Rows from block 8 of a small self-supervised image encoder, named by matrix and row number. Rows with one number belong to one neuron. Each number is 500 + 25 x the weight over its row's rms, rounded and kept within 0 to 999. All counts start at 0. Numbers have three digits each. After the name is the row's rms in percent of the matrix's.
After each neuron's rows are labels from the 100 images, of 14976, where the neuron reaches its highest value: "strongest on" is what is common among them. Only what is clearly more common there than usual is listed. The data: rendered scenes of toy objects such as cars, trees, mugs and chairs. In brackets: how many of the 100, against the usual share in percent.
# fc1: MLP up (model.blocks.8.mlp.fc1.weight, 640x160), inputs 0-159
# fc2: MLP down (model.blocks.8.mlp.fc2.weight, 160x640, transposed), outputs 0-159

fc1.312 119:518520509474518445507556534502525526482487476509465501504511506472492515448495497526473470505496522494469496527475515527525485486459520503491506491478498482478450498517506519509518500507507566499516504545479451495457519507495511478504536512484547461506497490526532493486576476491472479513497477506506488499477511483483464556517526536511519528465465511504475485500563526459485509511502492486533555505527465490523505491481465506511485559475483500496502524522472494511476548470463483
fc2.312 122:474459510516501483490487502557519496515536498510492525499494503493493517510520548532499474473507472461489525500493506496508468454507533516487514512539463540484507521484492507551482490489489472487513504579474467529540497485480506517495475507488529487537478503534547533505498515548491455497511488476497499508493511517614496503487494516510510536447494500484503524486515512473481491493448454470495471464533476524496513515494489507532479509466498535476524477522517512501503507490445517
strongest on: green object (57 vs 15.6); its colour: green (35 vs 8.3)

fc1.297 131:475533493504451510522488495483499507524483492507494480447510521502471517483528523504529482448474485530443506470503508476503517507487489483487523448501475535473496510515464494496510511442513510484510556454503485501494506493515496527501529501511542499442514489492474515510565485571518505447455510480504496516494476496477509540499501487501476507543511481504530478507477535526515510490514528550514559511514476453531465517533486510542534518521488524496525462494499482464466478494484496
fc2.297 136:538482491473487501513485501467519498514456523498499526524538448440441464424514464466541525508489471512496487501493484543471491498509503497498499519496521464513475482513483563516521439504486517494533501489521530528482521479516536508504480522502512492479493512490520480527505485501485495491539540492502533484510469524459502493511468496496434511481498494520524468460446475536481515496540523534515524509485543476514499493498479475505475515475504482513509470475503514517519474486552455
strongest on: light from behind the camera (52 vs 25.5); orange object (49 vs 15.4); yellow object (39 vs 15.8); its colour: orange (36 vs 8.1)

fc1.449 132:544451550475524539502471490527486495506494513490468476473532501529539458495532472486492487472449479512487487551523494533493496488474519464513489516493535495537447470485495481478515522516461500516527486532486466510466511522499467517537445503491449505512526512543501495504480496466529578475516488519509537516502546494497512513479494474504468523524527529473508498516486525508515489505503511497514493503505503497506506478474525538490544509510494480439503474486489500473454521464527449
fc2.449 132:506501472480510507499508486474476478528506470534483460558538534541498509477580507492476526486493519517493511495512500479504511522518509519486488524537509459470476467526533519514509511548504531507525504513484527499513541480497520528534479512517518467476478477516524488485549559485448490480497468475479471514510506492469502510473500431481533495458528493510552544517461531497525461479492549527508518562508496512494482490504513488522489493521479472485481523501484509497451526500485510
strongest on: light from behind the scene (53 vs 25)

fc1.575 029:483479541504507521497471499522519447483447482507538487510526484507528489524497487499513473498477481461499534557468494467551488536517491497502477497479496508505543478492477514474501525459518511538504468501460504514550481496507489522505462510500508485496545531509473514492493434454487483491482525512497432507517504463520481495477496462487511504513480503515491458540559518503476469496530519525523512473522471491529451512514508495535515473527537491486483514491491510525504547445510545
fc2.575 030:522488504519506515483513461484510516492501484516489473483537506511464521517502518466454490512512492513497470485538533506474537479505484485515514483500469486474535502487493509454470487484472487479508466513517432487499539521515551483470477492491440543487507445474440499474514495538455516509505533490501518520533522501501468492517450472490528500490533496515519503506462503506507512503431485501510525543516506504477461522494499468487515516515472500551503509531495516512493487463460584
strongest on: green object (54 vs 15.6); its colour: green (37 vs 8.3)

fc1.116 107:463505492461510488531485539495540511502473489519510513523508469503484516511506471464492540502486538529508535529467496495479503522457517605502519528539510504508492524519505451516467505546511489518539474503520524502485543515530549480505484478497469471503511512494521520509521522495496487502460515497523497536484480523504448512510474536475482511506473450510522477501463509523471490455481482495442471501517496473485430515504518492492482550482485517485461464511490497494485518465499501
fc2.116 101:447506498498513498489506508442451489480482496520481509463502478488488512522548472477491512540497446443499431507485485537498503490534483485528516520500479472486452479495508480522461503513488449489522494480523528520517483518472530499570472504508546494536492484503521504510528447464507516485446511488552480494530475471516509526488520535491503512499513540539480532498511476508485476515518506507516467492474506526486525471518481461467492530505499488528551519545504474501492502486495478
strongest on: light from behind the scene (56 vs 25)

fc1.461 141:485493444526440475513506530494519504492531500498477529522545546543495497520502518458473535485480546464466528472501483528492508524481512472490517492493477484546484474503490534520496535522518522508487493518556492521547482483544501502491441496534489511514468524486527532490439490496532513541529517548483472540509474496490500506504522483500526520491516533470500443509511535486502482470511446497523464511480512469482463472490506491486523476492507458517503495510485474481484492485457505
fc2.461 131:502525449506483491483517472511497532511525523521489462563518512500483512501495519533531484512522438524501504493527460558480542474524487494543515494494514510551492469515508556503472461509529517500465502500474531526534470505523529531505475526522498498485510463519514491473500520544479487533501526510503511501476457541479558488494527490549516506521545515465536496516508494511493513476522497494503475542501519493497471481509427476491479487498497458514448490503488524517532523468500510
strongest on: white object (35 vs 15.6)

fc1.11 084:527477463467489491525513433502531506547495505532482500468516480539522497517525515512488473505521503494562488489513479548498529472493508546490522513473507511475505532498473505479473505469514519524482519496462486488487468515502492504481512513493456539505503493509494548491501487502505522480475460473493540518485504488515437468470517495548497469454547489516499524469490533510459507522525441454517483498510525519471522513483538514526524482512535468534502461482518458457503532524497466
fc2.11 086:469478528493492502496531496501506512512452467520505517462513500513546515497474565495554514505500525528568504483508521484479525528535550502458497498457539495477492507494515502472525496510516494502465522476454526455460489490508515480514512484519503514536473512508520509503472479492485519517473503465491457503495473542514476500541474504520464495479514518505521501504512512512464498466503513456549457489499488546570465468505490498444475468494482482488509495525514492481526515487562492
strongest on: yellow object (40 vs 15.8)

fc1.274 165:481533517501525486536525528472495508516387500502500490498470466505460521521517519542456482495499555483530512494483507474509502517520476512492470529518540480517481489519463509518491521489471512464469548507481527481559480503495486495510475489530487503544485530472487500512485507495475542463541486512523479511461473515502473515475488503502466526505553500504502528531475541495492475519523508493463506534480464470515530499505491479477507495520464470494484505487534495446529530502478528
fc2.274 181:539508490424509495479493503463506496494484495518491500453519484492451512514526562545485503524532497526537485501474485523470504499486510510485449509487485486517520500505550487544512480491503478475518489525557478535522507496479464502461520546471516530496484492490415523479514483463553505486500473485523490496516491478534521495463542516579472511536509513488480481476480521543521511477492495512518483474514502522512508508468510510497463491487485504503565514493495509500515509498489508
strongest on: green object (55 vs 15.6); its colour: green (39 vs 8.3)

fc1.601 116:501539510477523477447519513524514524494516464500492549493488508523469538457520503513502490533487465496513490454486498555534509497528513509514477527456466551490511490504471504496496500500495534515509508510473477516513520539484501531477499486504518459480530465454507512486490525506491471498513520559532480477510454479492515502462531520509526460504454487444515496521511511507518510497496532457481475564490461515505536496466476517518496526532447485528503487488499466540487522461460530
fc2.601 108:468498453508505501495511513523545488458524508476504505531480507519492507527510535529531475531476525535504514477491508528506524508510496513550456541478498523497529547502473461477483525527481484474545490550483540511469471524526477498482490549521498483475483512500526457476531504484508557488510514484537511508482449474507514485464528458499458508503509521503415460505493514510519458550501508491499528484520484484549493490517480513468527483518492486512526511531515482523506507517481459
strongest on: pink object (41 vs 16); its colour: pink (30 vs 8.5)

fc1.427 108:507555514507531452472496504481530495497502518483478503497513507482439503527516508512497505525470521451485486461538524472487502437483501499487510519474515503521503476497494478526491471523471477506499506481505548532525494484524481495481488464529482505496527476491540543503480457522541532531489548518508523530529538488485487473489536502510514511543487478473495484502525543518511507457516496499486499527467545511477482469524521521517497460497442493486545474500510513502558470503423482
fc2.427 119:505447476456507496523510471462470512500506507534508472489546528510460494488518445456537484495510510486495493497535517513519527483517504485522471495499523495531522489494495496464515508531498519516526479527494515507519554499489512523535499482498501492497517473474511535464549525497506465449529504549510486495448522506527531503490459486504480558517520554466553444481455526535527519492487486507524538519543471471516522490463498456484488537507499474472501497514511507503494541483515493
strongest on: pink object (44 vs 16); its colour: pink (30 vs 8.5)

fc1.266 091:458492482534498539535485499485481513578492471521519432477506485547516511504532497476509497518493567499456528552475512492471493474517484549469513515488496504493492537453474494516501534483543500519463500511484468476535474516516496490493501484495530460506489497528514509535491469516497488550503478485509473482491471503492582485496488525485487470472493469507522519488486519506456458480520481501475509521495505488498512528521535515504493468482487513489511534481533480500569508483484498
fc2.266 086:467479543487487510481484477518489493552491512528479487505485514474498487484491521509498494493497453476487502490479511429521451500460491485466453529518448490509476492477446491507520521475501498530501501482446512528493578504485499511525478485473522443452483526489536524519539529500477505506479475547488511528498518498527507503485522502502460501535539483512479496515473486489484456450492491486515481503475488497531461494492528514515492492483529481507433467487484544474487523508540504
strongest on: light from behind the scene (70 vs 25)

fc1.44 049:531533534531484504508494497473482488513454531492497521560446466474494535510515481501517470493496496519510486510464494454503487482477525529494524445485490568499479474460479564487533500464455496489509521469498486516548507511500482492494536515541522522463499479473460475527513485491497499496507570484506494513466507502462502525483501469498531529524475484514538479525523520519483526517507493488467485472514452494544477466537533515539498477468489507521497455509490507516489518503502482
fc2.44 051:537516521477551458513510528508492510490517532488510485511531503520481529544495508515537483530497496540456445507506512479455482521528517502496509494526557517504577499510501559514502523486519517526456496487477510493544493506498555504506464516468485475513527513492476465510489517494464497509461485492496489519467481525459507491485470529504524488486542488489539481465486519531509533514500503451524533512531528503521488522477491505501484501511503497474460449496535499544497484435533499
strongest on: yellow object (51 vs 15.8); orange object (40 vs 15.4); its colour: yellow (28 vs 8.4)

fc1.188 055:498532444489533510496473501494526498468495531509507506516472479502514478515493505474533482478530478479521521520509493515492560466499506483476542501480487490505459514463480512495543458541496491482467506489501456488504484504472510490484473504528505486536487477457493513530517502530472483447519473492453512491481483514539499517517478468510468542509506440533522515547503505494550457486463504548498482522589493483503496524537475508486554487522486504481483511488506533535521517523516479
fc2.188 052:484461486517511517486495530501578517501444489545505491514511508493506487461472465498509482520505461475515499508529511494506559530506513519469514527542481518494515531530539493494522500444487473463501461438509447499503477479538522498490491474511507510532492545490509526467511489519476492502489487498477496495494516518504492548516516468546488464473489522537508535495491492532554528511467486499524463535503504514510431524517518527460494508508498486515472537533509505475545497520483483
strongest on: white object (40 vs 15.6)

fc1.72 119:515510458483490515515504489473474544503506534464503478506453481503513537501497539542488518503502498517481477502499476460503527469511465505466490494517489498484491526527470495494493471507516526519509494532495479526471485504502446465475509559474523491508504486490486493507493475488472569522444548509520492482511517511476489492473521462521510545526495517477493541509534539521478488488487507563508487498531504477504478486500534555524516447506478532494533421484513481509473517532448492
fc2.72 132:470488513518513476520502520536516496500483505523476473466533492506506462507491501528511530559476493512507466509494492481508486503504478485478514480527531506529448524533517522490552530517501522526494493505523543501493482489538520521516452460489514476500480523495481500461429523533424425500534502492486501501472555491505526508470488498484500453462523470532505483526502529492519530524502506490520504487447507461498479508497484478471449492519501498456514476502518532534535505468513490
strongest on: yellow object (54 vs 15.8); its colour: yellow (36 vs 8.4); orange object (34 vs 15.4)

fc1.470 080:535488504501481522490453494451484483493522506482520506496516497528462529511522480509509484471478479512512539471524506483513516509433529529483498503489563510506534483464499541512501521492503488477463540502498534478501492552509515459496492450512462534491513478497526503462487462513460537550509538514463519494513498501458491536449506452507510548512522532470491471506528532469489487509498511512473494465532469491508489497484486471514499503482492485523529515491520458459538551503535527
fc2.470 083:509524499503486521504498511486514503502484525486508509491488509515488513476491495509514454516477490538507488500501516445549567511510483489479485502512512464538480502487484468533526542509494472523468495510492450537507485482491486510518491509470486498553469526477494509508512530503527595499510487499524487517476499463471442483491485496486490508497513524508497516495507525563491524480478501511480538519546545500459499476537516471521454506554487506522457515520501517537518517475422472
strongest on: light from behind the camera (72 vs 25.5); yellow object (40 vs 15.8); green object (34 vs 15.6); its colour: yellow (27 vs 8.4)

fc1.194 094:506456528491462458553491507478493459510515474466497493501524502516474467471486496524515487505473489533489501492517507508515499522529490506468455509503499494485540490487501547514511477509541508532480524522498523493515506483469527522459527487507496498532479522477505485496552533520465492478485452507514474491495560470532502574476536470516474498510487475474501530486552514510480536515491515484527481506552525479438519517465476507533489523452446468516496506531514525477474492494536487
fc2.194 088:480535492490510480479500476505540503517515510485472532508472510496518488487559494512474566513497566512482502489463491472498528544444509497486523518505449482551537498524494503491495471486486429481499515525550463479481492531499475519501531501516499508521481491516468478517462489506510484465518482522498505473501484490493471508496505530546512454507497487509479536490513531500529519441496490484495505436489519537520516496513518471483469438514471503481528526485450450503486493492491481
strongest on: green object (45 vs 15.6); its colour: green (30 vs 8.3)

fc1.475 120:521480471426506499520518491517530470474492491516501507473510473505493502515513515500481528537526485441509548515508463518510495476499558517521514470462523490522483484480461491509507477524531446500477496514502523491492495477451487520538462513464488533502511507473489488535536482521440484487483478500451516518505522500527498489485441502533523522507534513484492499510481486486499490494496473490534499488528542522511478535482581463510528448510540488492458508486517510470502528527505470
fc2.475 127:465506486467533504475503504443546458510468501532514511516478480475490464527511539518490515503527507458480507481538457503523490473484508491490448507517517489497497551496498511526477526491466492455527484487504506537462467503489554491474529509453515505527513511513485482506504521535496475499492510502519488502452481512499509537565522502533498518516466514501501520505506500530424542538526520514560530487478499494515459485498519513502513498490517495471474489482501480489481486495532579
strongest on: light from behind the scene (60 vs 25)

fc1.500 160:484455506464561488548527539490460498509462472456489505496461518531491459473507544494450481506474500502487490529516514513496491537499496522536496450467488481494481516517526511474516508497502518501487486456490534525517489525484454511461504487533508496514488510514504481494526498539512478507508466487487464490523510475519525516491489507497488552548561446488508505504526548470513535565496519503515480469478461508529515474494519538499458514480448508510473501536498482524496486492506474
fc2.500 142:506479511494492478516502503521480492489535484462504494503484529522492500508481436472502487514491521467480483489467502485515494491512534489493502524476510543528511462525520531490488459496493495533521494486481453451517440488518514503520490528511520527456502508502543497476440474470500505541501549514493516509519554460524484505456544466431525517477471502486482499473512519491489537529529522515520512493478525542502470494481540509491548520489500567559474498502525498495475523520499513
strongest on: orange object (51 vs 15.4); its colour: orange (41 vs 8.1)

fc1.417 068:485497497495513511503530489460524478495467533503518507511493460486528524492484517470471513488501474502525455544444511471548507515537453511530497475507525449498431458511509505543506507473473535507526536517509487507524512510502507519490428500497542481496468554512525509496505491497468493476504502469495502490482489535478494507492490490518519530485484506496495512488531506538488501516527494483492493480445477494471545483519523500476522496528483522522502488513538569471547499457440464
fc2.417 073:511515482429478511489529475462531500507496476487505485518466528471491544509492513514476477513547491523498483525504462457466514481430506531516486505506463501544467493501465484516486480506504477491523539510459483526480525440519505503472519516470489476543503513505488530453499512501533508509434459483491484526499505492517534504493566521560500545527532477494494475503492503528456495501500519486471518473486470543486493503524512497477462522477527506499475458511494482501477496515468494
strongest on: teal object (50 vs 15.5); green object (35 vs 15.6); its colour: teal (32 vs 8.5)

fc1.196 057:537446498505501517523472482535528483507508498477503551527539528485470492535501465435502553478468523474488512486457505504536490511534505511463480500519514502534495460508480517508533472492483527538488528494479442550490504490512509497490512510514507520492545468513513529508466511534478488515507511501485475489513504527446531497512485507522509446451512506489519404516463527501498517508520452511476488521484485510495492447521494482497483516527528464522526477526500489519486496502491488
fc2.196 055:543525485486462503518452490530508524533436505475473468484485476477482500515474538528493514527494505526500518507455488483538529500479526493474453471534509470470482487500485518431480470538503486558488554527472531467522502494522472497467486491486507501500481460486483483513502518495457505513489504485454478510548504458517514519470461468483526501517504496545519460549455502510533463502466513500501483534508511508481484516531532491491453495494508513503460490492504465495484485528499506
strongest on: white object (37 vs 15.6); its colour: white (25 vs 8.4)

fc1.151 118:539513482477435515475519537483543501537557490469502512465475508500500517495529505488512479510510500509504470474488514473500493520459468493535475482514541482519483537488513480516525457541511500506498542469492546471478519517497493476502435494463536504480531505498477481494502525493474520521498514508462475504493529493490517509520471466571535511523501488483485535494534545496497498508503508502438448523538497493478504569483501506501512498520537525463508501512491480438525507483484495
fc2.151 124:534482487501490507451492537539462486505496502493519481484520493519488443517532506490512464470489529489514489512535522507546473544562496489486525494496507485543479499444478529534534472512507496474502477504497501535498494505508505501529553491415502470531513491493480491500492484465472526510472489534540498467514505467488455519480500516499471521516536525495502522530504510509470507527537517527466508428525519481455521495521479512503483512516503521509513503503463510509492490468426501
strongest on: white object (36 vs 15.6); its colour: white (30 vs 8.4)

fc1.533 050:520521531569507501518497488487504536503488497476460502504485532506469478494505481471531484474454501502497487541483525460523505501480483494498524508509504473479468466513500525525490515475461477535494516485558478505553516485494467541466481484517520488531513538473463501512490466502477510487497491486513463468504503457509488506432535508520484499494512490498520521475533529488476492526481504538522434480527463483497497543534475482509543512465527478537515524477547543446506473479495495
fc2.533 050:498497509497514523482519465498510465515521490432485450484496471487521534536537523482490488505487545467539496494514496499492518505451520491516510479523515474524495521514475507512500493511488535481541505488455495475483552531492521473470514552476523501494504487476483495498484508542510526469507492459480509515524448478521523492496556524536545542532522534508514460542479538511477524455500509510541563495528471504435522502514482514512522488494501476496478511525485502524545480492480511
strongest on: teal object (69 vs 15.5); its colour: teal (55 vs 8.5)

fc1.35 047:467472453520490538539511521494483520502492502512505483506471506490514512526532491483485468527481511486481491528536515481482507507459454534505505526523535495514497549485479490481550429520494563462487531517541518484507531515471500559505535505486459501522508513471503515536484473455509498556474474513480503464508480489513499487478504516543523501480499514483482536474477523478508529472544515496443528426502483509475518511489508480534516474481469492524497500511502483505536482497472476
fc2.35 047:488504532458478486496462487511495509528511541531512500494515518495501507522472539554474515517536535523471523498498484488531527526499484450476491487497470496548500509499531449477511536548518483437446503499487448531505519506523520508498462503423485524476491473484495504519503483548498526507487553510514508503504490485517442503475469469495478503553529478519477521503501507518487490491512514535523500515482503506494521515487494532509468531480521439472468491521493539483495502526531464
strongest on: yellow object (54 vs 15.8); light from behind the camera (51 vs 25.5); its colour: yellow (30 vs 8.4)

fc1.43 067:482459524547499504514540503436528491510461494445476495536498499464536505506503448526474498503489489481524506526525469476523531478487470483499541525497495501532515558531469429508499522513503544510492511508513494517477514507496503496490513474547463486524483509530525516471474481484493499471446507482511499492493538520477512529488468516465520470486493472548518537500484511493523512559507491517493488467478483480488559474439508521498525477528548496498487492481472519511533509504512491
fc2.43 074:504528539535479478510501529509507512504515502504485463506486526537493491495464534490541506532502528440505531487523505496534530502536479506530507505479518514491528493555501498513464489493501490464532513468484525469518491470446469489524495510479500490499479489501522508477477547469484506515452557522500484509522472497549469531500509503536469545501541459468452477478494529527510521474510484459453505474495457527544469501479513490528497529527524524505478494499517507493424496493532514
strongest on: green object (85 vs 15.6); its colour: green (52 vs 8.3)

fc1.161 066:532523539533457486433465515476545530493475467508489484487525532491509498497523498477501537493465478554468539507492526443484513510521496511498527478456485512475488541454492481506523472452511495514519481464513468487497467503490518511499466491459518508485536531461486513502475518473527511472506531491486503507491557486486491516454493565499467548497480511505533531480491519507517485478500516547490503511512508452521473536510519525496523471483521496505505466465501555488501491511484514
fc2.161 068:528522545484494492514512535450492466473492516484475483503525531473481509512499534530515535537487497468502511487536479517517501467521515493512492492521490477491494483493508514482482531512496574480532498455452487569541576522508499524487496470499501503457483505496510472524525514497491486489522545516505524496491492510512493473548501453529498481527508478495503498537529515511475531483534461490476516492558450499527489481474490506529507489540457487447485475534522509479536492462493509
strongest on: teal object (37 vs 15.5)

fc1.596 093:453484439471506539491509517486482514523486495513471529505516491479562496550528516468442513471449516460540497531578467487503485511524509507513501524469479522530491485474449446511490468507425518470520513506506523532493484519517522499510487487505536480521513496517509494509470539505508504500510502502497522484525499487483527512494553481491548508498457489498473507527477538500487520478503504506520506505490498541472483479494498496507488518516506519468495467495533489516475553508461552
fc2.596 104:512469477523475488520494509481496492508495482533487482458513526498476527526452461476533466515512477466501511492486515468488505412508518506506443482499506515446477476490519504515501518539497515503454505512517525436508511473500484510548508518509539522526519489499506485502528500461516516490534549502541494486475521475480489543490469509504493490471520491495499503510505543538490483476483492511537471471461515532513527516467507506463562479494502544478512503461538551483464513467508474
strongest on: pink object (35 vs 16)

fc1.289 049:483503499470488488450454455535530513485524483533477539481517506467531479543491479538516462543481536532517458500522490501477499515472506492477548531518557506509497532507510515508515486538492501467504476491495504451490532524509501501496467482464506510453526548449520511534523509476496492493520509497535515502457499505495524467465519456530443505480495502516473513479518493502529503533510516516453516515465518501522475491461466504487490468456523486487511511543481506530528491477452491
fc2.289 047:487520505511509498496460527535580506483470517467488506460512453490513465549465485539483512527472492474500515499475497531480523529497505569474527488526492484526460520533463509491524511541474488508488546516484513502541530489525523528489460539479512502512527481508511540524471504470510531466528477443517477481521458492502494491474486500509505526486465483502511494527487511461472540514496546452469492479512510487488518505533501540522501465484521516486464504481520510486493472537531502
strongest on: blue object (37 vs 15.9)

fc1.32 031:479449555543521508485485539486481524522533495472533482527482515515484543525517501492487517482502556493504467502522519483487493516501469479521500520491501503469518547509489502540498526482494473518547526456483491478499477535497489489499518467490480504496494506480487437487481548551462487535471546560488484518504526477466524512459457450458508497507429490514531509513538524515485516507513529496463516498487507487485533483501497493483491525484488521486530521436479483508483509500486491
fc2.32 031:487570482496462488496539504503505517534511502490496525521465510512530512499428534545499545501478486463517486499511454478478515534522492517530486511488521503492499500510498523483516487564510525526538479502470494465482534508496507479523517484524487458512504524510510549517505497468494512482477478530497508500504523539481493545494531465549514507516496526528478478520468487524546492483464469462504518536492496469462496504467479498552520502496511471468421494514508480523467485524508459
strongest on: count: one (91 vs 33.3)

fc1.388 138:507500483458501460500461504527520475548510541491465479476551483526557480474499516518486498468468467506500535523496488505517553505491499463493471496488521475528442470516477496480527510488495506516518480504489503548486542443501503510487521498525487466495470513556488525483498508459510502534516536560531511480489557497515506516462510504467496474522503470517471483556487496514534482510494455515520516519481518506483517526445465509485487515480488524496517522481502501445470506485479508
fc2.388 121:470424521484553495501531481498481472479516545462499530543523502493492488468534494503461483507479518519503480496534480567515479513522473496540473472502533486504503499466527507509565516479508499492528524494462524452418530527481468518503493466518508473501502512478500488494532542496444541491475509552486507516512533524496484504486494503466496528489528492464508510502497456510501511491528497460510480496496501500485483479528448476502481506500476529493484514522521481533461505510487479
strongest on: light from behind the scene (63 vs 25)

fc1.60 097:498547560517505483491485522460474494516487482489510493550498489502499460513529517487498474542492530471457494504519463507467487513501512502504500530537484516508471458481480506518488515505502492480472529506504528477474493492474500531522534504511486543488488459468514493505520493509510465507504510512491502525492511460514419514495482556499532529504483476478504420471444524514510506489492460562526485558471528551482490503479521519465505495463532494528501513531506531522488462496499505
fc2.60 099:485433514500483494494500524484496490486540482474467567415498491489543477560530475512547489480502533516470507506528461482509488503461488477499486535490488552542521507471512481490504465499481484492475485498530449538507534504496487498537490511512498534522470496505499516506534527575517519541493477469537518497490499503495488478540502507488525544521485505513499487482493527509530536496516538552507473495510493468506494516486504485525502504491503466506467538521514505502505496516451469
strongest on: yellow object (48 vs 15.8); its colour: yellow (32 vs 8.4)

fc1.621 103:484481483487480495519509533479534469512507525491525513515505516492515493512518459502466484456510518475539513445461493484477477532498535473484503451504511494471455530514513498508503478510509531482495498478455488538494560531479483524514456495522516482494469507541489501527431504466460527531534515517518532522487542500540504560465514494523501514509507460516486533500485499457499512532508509513509551489499496486484469496484480508512478459516486472502501524521476528463580493506482526
fc2.621 111:499466435488533484485492516477513499488521486506507501549475493538472479498471530519484524510501520563481515510500493538489473514518488470527495462488474476501479489506525472518491469488487442511467544500501548471471483470533460501524518563472496513477531481483456486496549555524531520496440517532447490490495512522496531530490459495478498527475496485558509502487508479529510489484496521512472482489492540485524487513493470478526503527507507537496500520468487467508529518473485479
strongest on: green object (43 vs 15.6); its colour: green (26 vs 8.3)

fc1.525 102:530468499475459497504485507526505435511502475465516471475525504493523558486510484499476500503495499528474468526495549490521517526518489505473515540471509508493491517528477490494502501524494488526460505498550498524510494540511514501508492481497488530537510520471511495495498469516536538520446533508499484452475528483473494534479507536513471551549490469463526517507499520467485486511528475473464544478510514524489491465470492515513521567471482501500498515461503532456444496499445533
fc2.525 117:508590545497524512482532527529490486508497539486523482496520498515472504495509490518537481501458504464499487525508479495511523465508487527450541528558423509476479478522484541493526514504486484478519521509480503518507545499509512527533468432507504532491527477484531479509502522514482488438517468515483507497462459505506482478484536500484523529496525495446532476501506539508523542453503515513460520502453493523510481519507487476502479491488512505482522520477508502510488481513521477
strongest on: green object (56 vs 15.6); its colour: green (47 vs 8.3)

fc1.233 145:432496508479483498524496521503485472514476527505526473494500480489495505510521461523485529482509472505534552519528528508511505470451494496516494480490522506515500460510478496508521544482492541447508504502498506477509495500509505507498471456510465508530529509477524497514549495540490517536531502523503481512442492504492484522490523481495457490519518511503503479507549526504482488460529518552450489438531472489499527476509462481545494533468473458467443528492505471494528497466552533
fc2.233 146:495540447484495501523492502493483491471441498492504484507520485491514541471526498491502491549492472516494502490488475478550458527523489503561452504540535539516530504473454501519467506482507504518498523564489505477484478499504517493506508496513529446492466460504428498508523537502530513496492439488527509502503481477485448491479522481509494508520516509504479508487506517519497493543540513508513533501503556521486544491517500484491475504528503489581490460489488515499546481514503487
strongest on: yellow object (67 vs 15.8); light from behind the camera (52 vs 25.5); its colour: yellow (46 vs 8.4)

fc1.229 153:480492501491484473522469499516461480521507517503489453508542511487462499517539513481460491547529489496512506440470498513463472499508535487495466532491505529512488504484517536502536543509495528526546513476474486480509512477485559480507459455449469536528520523520523511570507436492539496519509513476485513444516490465502509498495511488484489501529531492487472503521498517517477480542535534496506520516530496464482518497498500483532475477502531495496473503501458535534499549486472488
fc2.229 147:515490534504508490487519480499472514499505519491526537431484471501464462566562472445503512469481533468506507492504467506499538490442498479517510488459500494479487461518502528513512480492476544519506490469492526455509552495443505511506493446522513508522493514487462480558546445503484478547483508500483508486527463521497454501517484473471500518498493484530493474528517463532506506483523514523507503480510498497499475484478470516502440497481488525523527497514495488502507508475472508
strongest on: teal object (39 vs 15.5); its colour: green (26 vs 8.3); its colour: teal (25 vs 8.5)

fc1.550 154:513458520456504481565535487488461498538529495480494501488499466506484492480493510488527490529514483490523543508492515472497493462477506485525543526504495504494454542490482512499494501518503502506495496500532543522526559538505512514530486515543524518483503523497539478508532530526463518494477503462469495455507525489533521522480460478492495511545511528472484515475488528503461501498520416526487460455483486520513483530467511469494478461522523487494442518464483462467515522502512491
fc2.550 156:478510514494492500484478523508491484507471542499516477495434516462481455506493495486476485498496484496495538531499476489500483515496483500528476505493479520511464500505447506495504481519470462491528485429481498508441481511536534508397502511509504503476530484506438484472507501487512485469515526494556515516493492530508506513477496496520474519545527501513502510508492476554524548543531519541513502486496455539453472488523496479513485523518497495519454501504465504498510520498515548
strongest on: light from behind the scene (53 vs 25)

fc1.507 095:463515532479485486499503471520490522500466483520518493481506468472538502491520482544490515496474516516520495484481501501560513475518503539510520511472482509513477442524532504484485482490493531524547515522485507445486521542481497490493458496520516474514513516513546465490505472542505490502502467501516497500521498477507506517495518422518531459521428532523528532522567482534517466477491492512516464474495501493507507544485466496527489472478500527508510487479538530474429477483481511
fc2.507 091:519520475522472529466524511509488486476506513565497511447502484542487475513490460483517490465460509482447508536553492502514467515545511479488471491502498499501476519515493503515523501522510517511492489496532526469495456511492450505482509538514494500541508475502513503491465468450478519552516440501507497507545509519475492514521481535508455512502568498514543524498489522566520479539474458500507474481488544509468497496481450510476488488512503512508496490521528474513476503523467521
strongest on: teal object (36 vs 15.5); its colour: teal (27 vs 8.5)

fc1.578 049:493514466522494492514502498515505486493494499515489503557500511535515507524506447448461477524472522547478523508567507504520500501534500502462504475522446536503510536466461516513531517485435524463487489503521455522505517475498474493498476484517470473483481530470532476508513521521508513520504492552466464494499514528485496497453472542514460535486434512531488477506531500493526496477490518506477534473529500485492465544500471510488517512483534495531522492469484546512515520517474477
fc2.578 050:494502463507476519517500529501483483515510523496502486508481511541472498504514518527536459551514480512489521533520531522471539515476475494509472526527481487497481531535457528498475556500482522467476504468464480505513533457500518522523486502488517494539550501493472506476484482523491549474486504529525504500519504504441487511538499480494553491540461515519566531511497525513485528482496522503502462529534433488493493510533539482517471484504468443473471490492510481478508500457466495
strongest on: count: one (79 vs 33.3)

fc1.343 029:514496518515506496504496498497451494480532502486541524494515526491509500536529428482485505501519491521513521498513479504510517508436530492495493424472497543512503506467523506519519484469509520523510497524500492511530500560509476481505507463546504492491542504435528481457541510496480461487512492503491510521484533445461497500484497481480503482505485525512511438489516502550532467518500522544500474469500456496532487498483501519489507518517475435503522488540528463486526481479490546
fc2.343 033:486487476525503518475498495484516496502439477529531459507521493547500469487543500512451530498497474459481495491499526467479499529492518536521487498470513496502511528524506479506511509511507503509473456474490451507467491507505517500473499526541467455471497510502457487503487506471506548512482432476503520496511512520472474501527503524489489495539523524459465481526535515511495514551528513498508534541498528526465476529503517479476474512507489539543433449477485497522494477440503532
strongest on: orange object (49 vs 15.4); its colour: orange (38 vs 8.1)